From a checkpoint of a small multi-label image tagger.
Model: activation gelu, patch size [4, 4], layers 16, width 256.
Training: soap at rate 0.0014, 10100 steps.
Rows from block 13 of a small multi-label image tagger, named by matrix and row number. Rows with one number belong to one neuron. Each number is 128 + 24 x the weight over its row's rms, rounded and kept within 0 to 255. All counts start at 0. Numbers have three digits each.
After each neuron's rows are labels from the 100 images, of 14976, where the neuron reaches its highest value: "strongest on" is what is common among them. Only what is clearly more common there than usual is listed. The data: made-up road signs on poles.
# fc1: MLP up (model.blocks.13.mlp.fc1.weight, 1024x256), inputs 0-85
# fc2: MLP down (model.blocks.13.mlp.fc2.weight, 256x1024, transposed), outputs 0-85

fc1.705:114098091124158075135120126133146133093138125085073096121106104178160155144138125148094156142161106135173148141154118121111150146145125100140116123133113136117094112132147141122118131080116131148095133102138109127124139128106135129154112122130105085131162159
fc2.705:126152156137158113130113107153154123141127152092168100183120137154168128102099144147154128095097174152151103112163117086125113108090129100108166112135105108167136112128172126179073114124142150100110129136112162168128117125126113127133077131120112111137112159
strongest on: grey face; hexagon sign; brown face

fc1.86:152153168131109120166105111147109087155141165126110172122104084138083143146149153137209153125098137142122150117126160163133139109150112102155161119132126123161120139128138123129130142144110152134129120098108080103171109108138167140117104127101162142104158116
fc2.86:102150123152138125126125121151119144119133124101075158107155119081128138166142125141155114155189074154118159127143138141122148135114109173138071118098146169098096134162129166114127095143125161118181140097134122121106128132129108109145125089083099116173170148
strongest on: bar; grey rim; arrow right

fc1.341:136102124155178120133140106128103127156096158103133115158150144117144144134164146106143119143124080136119153111164116151153129120139121121178151148098128162095122097155120157127100117135138122093120094116112156163112162119137134136087122105130142164117116144
fc2.341:089134159151159136133069165145184110117113113192115114093139112178179108119109116124115101160124138191094171140104130184160168141106155122086123106108120138149143146125142118139129131114148185123124112124096107128116138127115128088108117154141118104134158100
strongest on: square sign; yellow rim; white face

fc1.301:117159129128195150103100152106140120150151127130095127148107102175137093156137123137115131125165155094157127135158112112091123138134141105156142144150099140165129143150158133145150141121057124125123121105136133131141127188128145128124133178142165144103115163
fc2.301:129136119139089144096131122170170080131158138124143121091139117115114155138158062103142128103134163152118140171143165133131148149145110122100128123097139156088110124109129127132086080134166118136115109139136108138108145120135152102115094128105124140158117122
strongest on: grey face; white rim

fc1.363:166136118056098150122088114128137096146132124146144146107108131162152108089116142107145083148089116141156139133148140135108107142085115117099101125112168146159152080086094191101111124139156114111127135145121112129177118083134096118132108116135124167137155108
fc2.363:089115130123165142160136111189138156170107137121135148094142112075096124116141144163145102072166186139127138133112158146111191105180172160141086147102134138112124129103182134116146119139131137141143120098140119095157113115118128112107107137095101149148142109
strongest on: struck through; white rim; triangle sign; face: blue

fc1.322:114158122114146129089114114125149148112115150131115130172127128151122116111116120103147124165119133118080112116129135114168084160126110094117111121156133102130145120131096110126118098143160111144155115114119093103117104108140127126119127152137112104125091093
fc2.322:109121140124088165121126132133114158102119135157119092127118077105126123140123133171125149113143105151160116145120144090117121149128118107159128114126119127116142122195125153140142140079152095118130146113165102128138109150182139161131148097089127165118083169
strongest on: struck through; pentagon sign; grey rim

fc1.42:155097116124103138127086104167098119133131131169123110101090114146178143092113150211127147118134126169112082133117142175103138103135143165133090125109131145108116110125102162120130103108145085142141093133142110109145131115137117085094125111124114133096131122
fc2.42:129089099118193129141155147084075145151125069135135134142152116143120136159109132115117111162114107114104099149154103163135155143121116109107151141094156104147099106146122157156167118165111145111091118113103141141124117124089156123159162102123168057121157143
strongest on: pentagon sign; struck through; green rim; face: pink

fc1.283:088134118125110147130114118107160122121146131167141109151114102132141113166156147117117144135143106158082154143147124158099094158149137135141133151149141145130124100127139149136151145181119097119137107097133099145119086158085146138173152137115113133109111132
fc2.283:142073116088133146117095166126135086080123126160143165112131133133128148148129163129155141135126136126184122102149091137150165156121118141173157106162138157114133124134054088115134167102126110153129130115155120144117127157101152131155121187137127113158123135
strongest on: bar; grey rim; Z

fc1.275:137125170116112174163094148086121139135114097145153117132092120124117087143101133125129146111155112113141148119128110164168101107153104155107124094108151139087137139168149151099109133140145093141092074097128113109118098132107106153089169129155089086146174118
fc2.275:130113154113072118157167133105122111134160137135094104143085096110124160082127070120085141165110132123109122146159127132131158132113118103140111106090113098146153162122092128080091138126086078130150112094114171130133153124167104152143074102091156135095155152
strongest on: teal face; purple rim

fc1.276:112133080122167091097138122110094095120137146133081144143105126163140112134168122126086128109110134190152129097135167105138161130131112143134148132091148133129102163122135112091118119102126112156138119111117112152136122124137152103096132115140146115134150156
fc2.276:134116104127139077107177157115170110102148143102136113100172112158114132119165116113106129152136122097139114126131124129169161159176134166167087150109092145142111136150110138138160133143176146126139113124110134127125138130137135126118107142172080174115134100
strongest on: teal rim; hexagon sign; %

fc1.319:169126135109126153107174121157131146115125150141151123135123167141133146152097161087114093128147100144126114152112135122093142104136122109117156096125156190115116149161104125154175149168120132153072126130120102126133152107153151130078126157137098162123119139
fc2.319:123124110088090074119150174118152128127121141100119164142162116138085080097142138137158123115113134110127138104120152149129118116108143102113149133093125096106138182145141120075124116093138150143158099121151100144150124147152085142120136157136147155182137100
strongest on: hexagon sign; orange face; yellow rim

fc1.538:139114121117093171153134118172110108094152148090128136140104103099156118168135149124160110157115137130131089103172121157140154146121109155091128130115148119130152072122107111144106067080155195107084094131160103092090119086166117103120105099086158114143134196
fc2.538:149125130132133091120161145098113152172130089124154122111184103129148101144103150132149152123178174113125049171139090132128127165140149098176118094147159138135108137129125124089171142083164071175138099151120109142137165155093093133132134139109134137134074143
strongest on: grey face; orange rim; struck through; rim: brown

fc1.57:139164137148121145115152182138118167105104113159132156116127074161163129159100124094102121151143137124129125062129145106107158168105119149174133128105128161146153101123128117159128166127117117161114106159146115162138093130109125135173092125119145159129117115
fc2.57:143126129136136101137106123106137157103142141091109110108107141083111133143142107139151143111099124133106099175106148149104108093116123153082152158141120115098134114148118134164107122123164123134115116117181089146144153127160137105083105107156148145113159112
strongest on: white rim; triangle sign; black face

fc1.13:108174107111117113126138135083157111151103108169104125138130121127156109158146135098121136119157086190120160151126111103149145155122129183097160118087115138115116117145107134130132131147124122111179136145094127139108136133164128112114112150117080109080120109
fc2.13:149125141081136152127087177156101108126146125129152145113121078122158139149096173157141114142094135138135125139081163126152181138132158131160088115128141124125104116154190167142079093131171119126139124154130099127112148181114130135126169165128126124151106128
strongest on: teal face; triangle sign; green rim

fc1.436:151134131157101097127135125127143111121113124123116103148146107146122119126111129133115135143079135091129145121128143090162126142100125120154106143112109145099096099130105120139124118104170094095097132103184124116121086132132133133153124138134125129156120146
fc2.436:116134114133111147146148095089105109134111125148083083171157089159119113145101116121104116145123142098115114075132114142141124125107139135124131149094119164134154087124126168074109098130138145120119181097128136109118094159161137160157171130144087100135151139
strongest on: pentagon sign; star; arrow left

fc1.718:157134101153127099139167127106088118147107112112124127107151091174120140134130123142132122142123127138117111123106143122199130139110138092185154122091108131100112109112160129087151134107164130122133110129089101144080146110162170097144124104124144104148107138
fc2.718:122109136082173101145091106134142123130183105116140142144113122071100153127096124108091132110128127102170126141139158132160073129145165191108096145123089132154097141136137130106108128141165128145099171156134077115154102189120103140132144125163156163135139139
strongest on: heart; square sign; ring

fc1.255:097133130160092127122099051122120106137108126110132136162114134144124136130154144130140146124115145124168151075096148120122127113161139112121152116107188095129140099083064137107108127135132089136136149154133206152122123107115116131095126116136105136100117135
fc2.255:084138145132155065135122153125135127135159123141122067166113181120142110161099079141104103191150146139131117137134097124109138147131114129200123166139165137097164148134118158166095131190174088141117120119109153073127110168092171132131135111114122135150117120
strongest on: grey rim; square sign

fc1.326:181122114149109087120156130151139141119087147137152089105120142136087097153132106138166115110140111127182146119122087130161138155136116091125105145099104129112114124107109112114065157122091124148123096089131147155100112155157124123110100113113125135122137103
fc2.326:165131097092144126132118128124143199131150101136154091100105126082096104133101193111132127110098133093140084139131119136109156139188117138126140152130123119101129112169139102090116122154097123137087118116179150141110133125090101138096120137145126104125135152
strongest on: white rim; triangle sign; purple face

fc1.94:126113101178129107134124129111143158188122158139114156118144110156131103144131121119132139173112130116104116159116138116139190078199121130089122126143111117145085153127104105119139115142115152112108136176091174151130124103120123133154123121140099138154109136
fc2.94:126115132105113136117129128152131123106152112122187150131109131124140134133140116110130151139150149111163139113122122151120116142131103130153135130125120152106154155147146101094103160096169147124142142114135082158110070127134145127107101158093151129143141114
strongest on: white rim; hexagon sign; orange face

fc1.174:124149144144121131136125129113152146127124105155139119102125155126124119168109093126142073158146109157121119125162128168106159117131126155120137125142163151102160150155156123119119146072152136128166132102148098140129137123148120127129116111180136123152129127
fc2.174:139132126106140149158146126098123089115107089135115073130145101075170119144151133130151118108107132136131167113118100124120133128189122145115112149095148127122142074146118154148144109202127152126141141128133147156156111110134097125122098133097081120096134172
strongest on: bar; hexagon sign; red face

fc1.562:171130141147137121163119155131141162116146113127145126072131110077157143095104182158113100100122126122152121122167155140131131118117149150104110100143117151140126136158129112100111151093091116138126137172116157160119105131132154140146146067150092102131107082
fc2.562:136155133120101082126114106153146129144122101143128167137135140142138167195125125091109140108066169147127127167128174111146136128134149141177139124117140119150118113096150136163145110135086148114127102109135097120089126129109118134140136137151168183127190121
strongest on: black face; drop; ring

fc1.362:087149088128117165112141166165103156095126153108160147113163094122140143166128099134095115131145140129122111150126134118142123137159102134192138177111140114148136130130145112134108114147137148143088151139115149095126150138137152131114121135158156100159102123
fc2.362:116154142110143091108170085101120157129136143127145105165137094164105077118158132119148165146103141150139120132123111138145139134135147178140181106130110147100145163147121147111162136120138156164151143132130133159101127084113194126189114149173114109103151114
strongest on: heart; black rim; ring

fc1.224:124124137132133148095057125146126149147138156105122110189137132138128144117158138099139135105151116097125093123093093114108111134098091163107131121118129107134158106123119119109167097132131094135138128096148136112117138136123153103084123144170124114129148082
fc2.224:132127122113130127102110142156118130127113118126087094137172152125126143105142112162121165156153151110141116121148114115137078104142171092094142126130118075158086124088115128146161122148140148171114121121126064165121146084078075126151145132112135160104082149
strongest on: grey face; yellow rim; triangle sign

fc1.134:138137142108135133134102115126152121143140145114148130115112146144146169106110127173123100121176111146132137100125118123110130140106143163108191094135114150129192142124153096080105162177153146152101140115124132133123155130155155116108170135146128118135092103
fc2.134:130140130087179105133124136095139144115092124127127174177162124132139118147143128095107122163170152128165153147125091132152143135107146083162153130136102107145113093125094134123155129131134115151123093133151119090176178121133161144098103142121111184102178123
strongest on: bar; arrow right; grey face

fc1.371:152118151126136149104133112115149126132128134142095150083207087134157131158132164154140091120120157158143153125122122159122117077133050099135138108155141142139160104086113121120087175127137167084137158147127119164129109116115129119107089158162112113119130116
fc2.371:113108112133145125098123143166164097135110123118095176135148165149133156115185114060170123121138105090094127163112157172151098131152141172133094135115163093101138137136126094107162107107126143127142123162132098118113148118085114131156124117128133138139111119
strongest on: white rim

fc1.435:112131153107128155122114123174109110161130120109135096138122149114110155104144096093116148131117147103159119095103163141154110111118155136136177157139121135109145128145143081164107153122109146130116154160164129069160115092112124169182162110129169129128107134
fc2.435:141127146118124123121183120100122125115155144113135110164107179196159163116085138130127106125128124102133128159127120101097109165130123145073099084073104127116142103119100133090137098136098099144130122106130128163205109138172174139138106129123111147127112116
strongest on: heart; yellow face; black rim

fc1.595:121142130127146068159163113139145086135151113093151113096142138105123093183106126123167106098157115139165124084100139127148090112114120130154121142112086144163117141115135119124072136119119135110110126154169124124121116138176127106094114143129115132129142094
fc2.595:091140106125114132137102104140116124158124135153194112152149113163112114123091120092155125149104120123115121121162157166131097091190150153127100085098165111142126110098114135107120115168138114093123158134111140131132113121082128131143128129097161114116094159
strongest on: hexagon sign; cross; E

fc1.514:187161137169089096098122072136133144139160106158087105107122116115136090127124122102146145117151123100134145073129184132094112069123067148143137124138118116128119118113169098138094104142124121092140099154114142159139105130112141136088118095130103121163101124
fc2.514:127147128170115153154123154123128105147119101103109138121139145132095132162143124118150171096072142154143140160154134155155097161136130129129126151082170098171126174129170175113120125138127145136143123114125102153153123143152108130093148129154146114100180113
strongest on: teal face; white rim; black rim

fc1.76:126136143093162145111142136123116119102085137140135074135073135149091120140098103090138147109120151126133118166139112126114133141105110115181147111099119096128130095108102146134140140126100147131138115089128113088173115155114077108113140111138132185119147135
fc2.76:129158104115125142114105067134115091140119114154155126156096164115174135110146103118146136131174120178135144156112117101138143125114105112106105090142159147125152092150126095131159133108171095081159121155121165068099129109181125137111137132134110139130096136
strongest on: grey rim; square sign; E

fc1.728:129100126135128116141095173160119114124145142158113130104159139139149158105099152073107121108127083150142124135147099190128140098199161130116140135113142132135171159125145133178105132111146160143079138118116127169103140116066123100154161132163145105090095108
fc2.728:147096125151119109147146144189143109147130120151103122134118115089127135125136129142108151156174135109120109155163124104162157071157094086150173073175116161123158126086142132121106158116150136143173117112117112114107088079159077141109143119139134138116120086
strongest on: black face; orange rim; white rim

fc1.529:150140099156176138152135087142146144098137087125143129118108174127126140142137135150155125135106107130152139103121120135157097121122091153125112094130092135099158133126129127115147096143117149133133092137124097147161097105173126124120110165166138133174106173
fc2.529:155159130141095162135156136119147102092137113154139114121155100159160083084160164126122129119115144164100163124135108136121104168152148142157112119091138151178115151157136101159127156127112113150130190117134125161125124103137140130118128124122117165110124191
strongest on: hexagon sign; arrow right; bar

fc1.10:164076097143148087135152122140121092128159104146110116129122138131150090166076106135119160141111150165131131129078125120061172110125098123136103121096086118159145123134096110152105109112116143099130165138127101104129083092154138101110130124153133097137137107
fc2.10:152133122113115112127178120128121170148119134113103151092089108133131094131118133150152156114109120129102093130135136144132124127146115090086157121089148115082134114086135085140138131095159062114172123152121169122178136137199101153146118114070123071161131076
strongest on: pentagon sign; teal rim; red face

fc1.745:121126085114156141122115124150076131146149129156148148131112118105153106123114149097139132143135163153147109116126110078143111119134134157179135165120117158143138157113146117110124121137115152160104102121114130078105113126145133154153109121126093152139075102
fc2.745:105152091166121080164145097131157123114161174135128116128094077145089054115147153098099135164159158143123102078108105151142147110087111134168083145155109115124138118111146143096095157095121163123121132129132115111118129141186129094164115108111124154139132116
strongest on: square sign; &; teal face

fc1.659:172114146098106132068148096157137109104124160096086136122119102086091183128140155167123128150132116141105133179148073165159123152148133174097084124084127141169132108109132113151093164136101109143143157111144166089130134140116130102097138135077143126125102142
fc2.659:127127119100127151126121139172114165108148154102156140113138112123149120136136137112159132127134176120162130130111167103147121110096182099106115100118111111147105155141139141164149137103149160125133126118134090133099113125097149170112101126114155150125136166
strongest on: struck through; grey rim; orange face

fc1.36:121108112128148167103144084114152118116171139153172117133116116106149152127089171123114116159119141096148156160145108192129154123155139183104154104165152119116084172089108094182130130117176126137149144153145129087120146120119101114110133144148151119145129143
fc2.36:127101105102136127132104142138119120113120099119115151089143129134158158121143108098162048103148158138128159152137114095154148138174153154097116126111167114095106156120177153126144134126118097165154131075160158102137129130143124131121134159133086118102171116
strongest on: arrow right; green face; bar

fc1.281:176141093124137146126124101141126183065151092152096085130112118083117172088119108124101130119129141158132149117177098096138121163132087131099122106163084144168104092127124104106138159085132144135113146126132140141147164150125100196145156135106112114096124133
fc2.281:103151085159121155091156168103134106093139121078114150112127103113098120126160125083155103101117147097135155144142118135093136132152114118112142140120119107135155113111099081110095097108137114098123124121120122108127126139170112093135094083146151068135106137
strongest on: grey face; triangle sign; black rim

fc1.351:117128092102129087157121145121132144113105115057102092102127144135108144135108136137130106145120128139154116161137168113138145174140136098106095121155082131119094170160155121115138135149127113141108104092127095142148117153092119146117101119140109114155116145
fc2.351:142158100162115099148132139149160106144139110139129142136111125137091086134126136132124112131105108122148128132127108122104130122156099113194142154158133107070148117158160091129102103133173143107154140121116133119147095099190090120135122083130135212105144139
strongest on: grey face; pentagon sign; &

fc1.332:105153123109149110159128109169145128086113161126168141129134117143155138167135103116175098135130191167127143110078173112126171159103083090150117128122130144104125123153120148132136112138100110175104143131087125126175150131157166136128123088135113135142132099
fc2.332:119150143136155149101171142151129143128106114120092129101109088153150140143133089061157102092154122168142173100153126148114096156113109119150116104154108144107116113145111137169101163150141124178129162105131170201098144106116146077087130181107090123105107152
strongest on: grey rim

fc1.221:145104135114123157124120113126134132107131103151086129109102125090156112163134130142116143150160160165109144104148123105123144099145157167142110088141142157152155108148157094131118145108155110113140149105175125166158119131089143114143106135082108102096113136
fc2.221:151119111126108118128141093169120105127143183149155144102129104136108146122149150150136134108107114097132149090121104135115137122115122118153103144153141120094124149140128116153157105149105142130096076146139099114154113130156187139162143119108071133132081153
strongest on: bar; white face; red face

fc1.331:122151100142117172134140129103141150096159090135102113110113116140122172129132149118144153105143126117114134138117143113093161115142107132107116145133124116145089077161094123145156142105118165144144149126172158146092134142169167140127140100181113137132077145
fc2.331:109184098109141103098135153110131121146123093126127149148100126129101136127171096171152131142128087121128108170133123089109143153114056126138122121164156114124089131118115117108119116087150146170123074105155136117126129161138150078088163137104125124134131157
strongest on: grey face; square sign; heart

fc1.340:142086116140150133172100081143152153140131083082144114131111142092115146152129149136132163145125120137126139141121115149155149125130139125132137141130173143129117140119134185158128110153120127125118124145108098151101128110127102104122176143118122151121118137
fc2.340:129091125109161157158154153102160113099166152155139129123108136178114174116104130098094133117142157138128101148140119144121141086156111155132168091145107145161163132113128098103111146167135128149129110117075111096135169093133132084109100144113117143085080086
strongest on: black face; square sign; arrow up

fc1.106:132084169114139133098091138132159146104129182130092206104115124165146110134156093114119121119126099153122185132154113114118072109123093073111163119161133142116128141109115125103130105096132117139099118129114115141128194121130126152127134105122124131107160151
fc2.106:135135110133078119088117089105112104110177105132144103125111112147115102105120170072098117092125111120118127144138172151155134155123112126108113162101158115092122116117134153163113136171116163119144138123143143126144109075129152089150183091129186073138118129
strongest on: grey rim; pink face; arrow right

fc1.608:083130095124153117129112116072121062147175115179154156100177145108128111122105093123126151139131180136136161109127145106095148146106141143176125111105108124091130130098132137119153119144145138129179167098142108139115124155111163107135090135126141142148141132
fc2.608:131088121114141090070083101118117121103135144128102146119104101125144119133115128117130129120109162081142108119143119090135103160109136176122113154092127119101146090129136143073123106153171102142133107126146127143118138100108110124095152137167102125100121100
strongest on: grey rim; blue face; arrow right

fc1.266:134154094093135178146122118101118098131136152126130106099111134106107109199118135114092145147123118079210084116148138153115187136133123178110113101132129132104088136136128128155133147111121146155125166114132115098149117118165143115103127099144140116103094117
fc2.266:163152122122102129185113166109133152122147100157133130117119098080151110135115141151140144113153099114144138076120149120100154139129117132149161140132121136108126123118117162064130101155148180110108099148121169147119166119169128141129115156119129133116106128
strongest on: teal face; purple rim; white rim

fc1.645:152158102105191102119136133129080141158139073121130150070152115122109152151096082125085130158160103145144120120132152160078124130096099126157111107154122123098165115122146136119117136109122125106116134158092159126133128129169173092107140118122105142158183124
fc2.645:105144132107143201118124149101125118098150090149146131091146121099115105119136112173110089111147139114135091134130129035097112118109152147112121141134120136156125094091092108127148121145138135127135101124149131160138156085123127083152085104123101166139144127
strongest on: bar; grey rim

fc1.34:134144137124167152152117140150147120132162083112125140117122100121138188179169120097083120117082124137157129158148144148123108091134117126139095104099125125068118142113117126138150076140148084109146122117118130115162153121166163100110138123134149113126130117
fc2.34:087149131103105156141152137183170172168124085136125110088092153163107080134107121138145124161112149150140160128112091167133118106123109153110137156133086134130117077138134138138144109094084153152148143122113112160108104160103102078118130102137120184133108126
strongest on: bar; white face

fc1.530:139142094125167133151131083097133116137179134160131123136113126152097141105142119096106188129115144165150137115176083090148131136148129103164116108136114144082137190135144155167141173147164134119160134107122099108149127119098105101138125125147153106150109169
fc2.530:131094099155143112119139149158102126110149096096152129085155111116146159129144133145118129090101101119117131125118131103082093100124129145097119124136145118157114138150059145070098094091149099167112169128116144123099164136126094122088115103087134134147147136
strongest on: arrow right; square sign; green rim

fc1.555:144115145144117120150102116155106136163110144111143132138142121168080166123093128139146178129123106096160133138127117112113105151115151114103107107113128143152143089106139078097102151173132115110129128086115096146154128115083105163082101152125118100148125145
fc2.555:150139120134131113117149152094147131102099123179112146165116095105165125126164129126137116118145175146104121121146164110118130109128085127110126117143136097143156149110124194151122110117107122132124158076151100125113138137130100123114154117139166146118128155
strongest on: teal rim; yellow face; %

fc1.524:125081089152088129127087101131142103086121139071118091132142119139121112127100138134152128115142128118136134126150180145140200130124107108118101135132136108148149056115147117154123136134112084138134168145169119124068135114134098126154095106150130128087125119
fc2.524:112128127092167149101109182132141168101130147133166140117121152059115148105072117122134133139127156104165153138166062157127158133153090177116128139134169101104150152085125103141115117114153127157148142134132120152142126116110125109098116119135093119083107204
strongest on: white rim; triangle sign

fc1.105:119139089159130150127086156164160189131128112138137174090131146092132129137113175143114086123134111155114140150095145141114151131102150148141166071147120122129114087120127169102142142140112109133113154125136152136119130169143158129147144156132193129172103123
fc2.105:091158151183116115124117187180117067157119189094127123136116104198115101138133118137162121132116136101109119145149111128120128133132099157095164136111166125096148111119122120129148168123115140117153148127116074107173104111107094093095091112118181152132110140
strongest on: black face; struck through; pentagon sign; face: white

fc1.149:106078171136156167133117140119130100124100143155170137150123126154142176140159081127121118135123160102110155149137138123124132129213134115105114111152108103181132130123117132124122100136123143138135109157130132103131098130140166166120124151149149146113143113
fc2.149:111112127118105129130149082137135147198126163154143138149119117118089164141114138153115111135130097135106117133160112154145095112169073122087146129165141136122113137124134132128140100159111133136131143108123120106105116194098110135100118134178128160107114150
strongest on: white rim; square sign; blue face

fc1.226:147120097109116093105150104124108080092117162142123133137120150135124130144150150082137111110106122129111136139139103122091123075186130125153154136138159108098132102112155128135124095151166106059143105142137121098113166130114153131104150136082133117139089148
fc2.226:083120125135146138128160133162126128138159120140129118145193127146101094147093129117180142124108126166128096152109145092119113146101127137127118108101154137124135117113126125139142097147100188124090125119123105175174144162139100143141143159112127127133110147
strongest on: orange rim; white face

fc1.376:101090141087119140113144166098140084124131165120120128131102128106132191121154136125113118113149098154151105099112150122094118131100127148107155125143126126074130112085074086088165127106133108114156113161095127127070108096131164154141142153147053145105101136
fc2.376:067149160126169168157079139170122112125144098138090113110149123150120142128121135110099123160130114131130137130072123107119114161120131151134113116097097133121109127130168113139121154118121066132138178140091124125111140137075114102138117144141100139113119146
strongest on: purple rim; triangle sign; struck through

fc1.254:084117079102177121108149139101180139090122129119130071149104066123136145116090136127165093149140119161111160139133141147117111121118158136159152156134118164090136130133156102147125168119096143165105148083150139161138070130107142118150137122100121078132091132
fc2.254:106141119152115142134111107065140143144166149140067100124134159066138127145085090135106132127106142142127149133153099159084111103118121134131148129071143125185120126101172150139134144125158117133130135138072132116098112159165132138141098118133123095129126116
strongest on: pentagon sign; ring; black face

fc1.373:116080102127127088109119121125102134128153099116111143121129125139149101130157102156105138099127139120119169114133126108107083131159145160150170132150095125109123119172135119074155101083088126140113139172122132133126092136123153183122134136146127109143132106
fc2.373:162119127125123104130121105156122126135107123162102147105163143148091120118143157136124116151162100110121130086091081114136129170160134170122138118103110140127119159096121159138152112117131128143111142131143090133170102117128138093126152072161198118125164185
strongest on: teal rim; ?; Z

fc1.265:088095077110141125150083140148139092134159113082126129134099119117179121100144165104081100125121084134095138116129138126191108103129100119132141090112134144068078085121088092106121141119132134144136131096102089115127100152120115110132161131151122094102123152
fc2.265:103167116077117116064107098148091119135132107125134112115141106124148117121161106153089134178139163093114117087153114139104138127106128104140082134080127104094179151129083143143130128141113149131093130136138141126184138086147096099115156089146150155131109156
strongest on: teal face; grey rim; triangle sign

fc1.304:142170125125180134188124097090139168104147083129149119103186112157175154153137154157088135113115143131113154125128114143116156132130129122137119109148126107118159164153146117140120147144154109137136116136146175153153129083100138113104095144168129146111115134
fc2.304:146120100155122087114142147141146134141139157077114134131176122130116141093135128103158122097114159173110145123106152110131161098064123186177115119162080164150142144098106130157161126098102113126103173116119143124123125132136093149100164117122146101127149102
strongest on: heart; struck through; rim: green; ring

fc1.139:075115126151179080120146136140143120142139144142134115140066173132103185154152156160171149150142090137184146108142123097155172158097111084123127136113103164124135141130098162131126089165152138144088092097105112101120146164118078119138106143144174147111104102
fc2.139:131103143118132161143128160130112139115144110144144143170126142137113088106148111120158138175146159098140124063145130122087115133127109116106148097129150143140163109101126121110112134143147148118097113154141133124165096071086177117114097086096100138099134162
strongest on: hexagon sign; green face; grey rim

fc1.459:142093136166125113124142108112133164094129132116106125172102167131078131137170132119099099159117137148137104125138089161131161108188111170131176108104135152132123152119106149132163142102126155118109128093152103152101121131143129125138118118107132108092128143
fc2.459:128126108128102132125133158136133137079118132097162101093124136163133152129108124141114114131137126098138151113115160097086110101128125155137164096123165098122074146106141140146112110117163122137171121100121106147106121096094148101095127161113120127117110115
strongest on: white rim; hexagon sign; blue face

fc1.295:132141075139147113122132150129124094123089137120131175101133146103100154136112133119165145100138129161121152141110106128134133131138078129143125142097195140096117114157114117126133169121109112133136122132162138108101106098148135143090177131128109115113122126
fc2.295:108166131137136142098133130082122136177110147133070132132122128194120134171081159121142126133141105149155140146107111169162114128111108122122128105111193133100106139106136141176122138163145143125182099168151120159149115113091134173146121128141108117106142163
strongest on: purple rim; triangle sign; arrow right

fc1.762:159184131141162139128101124159137100099134093136106126116139159192162134115150099101132140154109143152105186123132132133145131115125126120170110151154120141116112117116157124115120138127149159162094156117161141128180152118157132169123185142101136146142126136
fc2.762:080124132159141123116125115135095192132084163127103144142149080146127171110112134165139096147158139150172128148166132112113164128128125193110111129146157165116105117174140131104140112145156127122109122118121150170137132142064129080124109167125111154132104146
strongest on: pentagon sign; Z; E

fc1.412:154095095114132111129120132109135100112176112133117147115176147183166127156160105135135133137101124120122114128151148124117120111123152131135123100090116133130123108107147141107072117093094107122171145134111145150142140155093179097115127132127143152089137110
fc2.412:151166124163157138122130136155130102115130159150150091129109128135102127147120156143115117120132148119102146103167138135158142153144087082082159144133107158079102127112153158156116115163131150108143131101146126110134099081126144134124128132157142142163109084
strongest on: orange rim; hexagon sign; teal face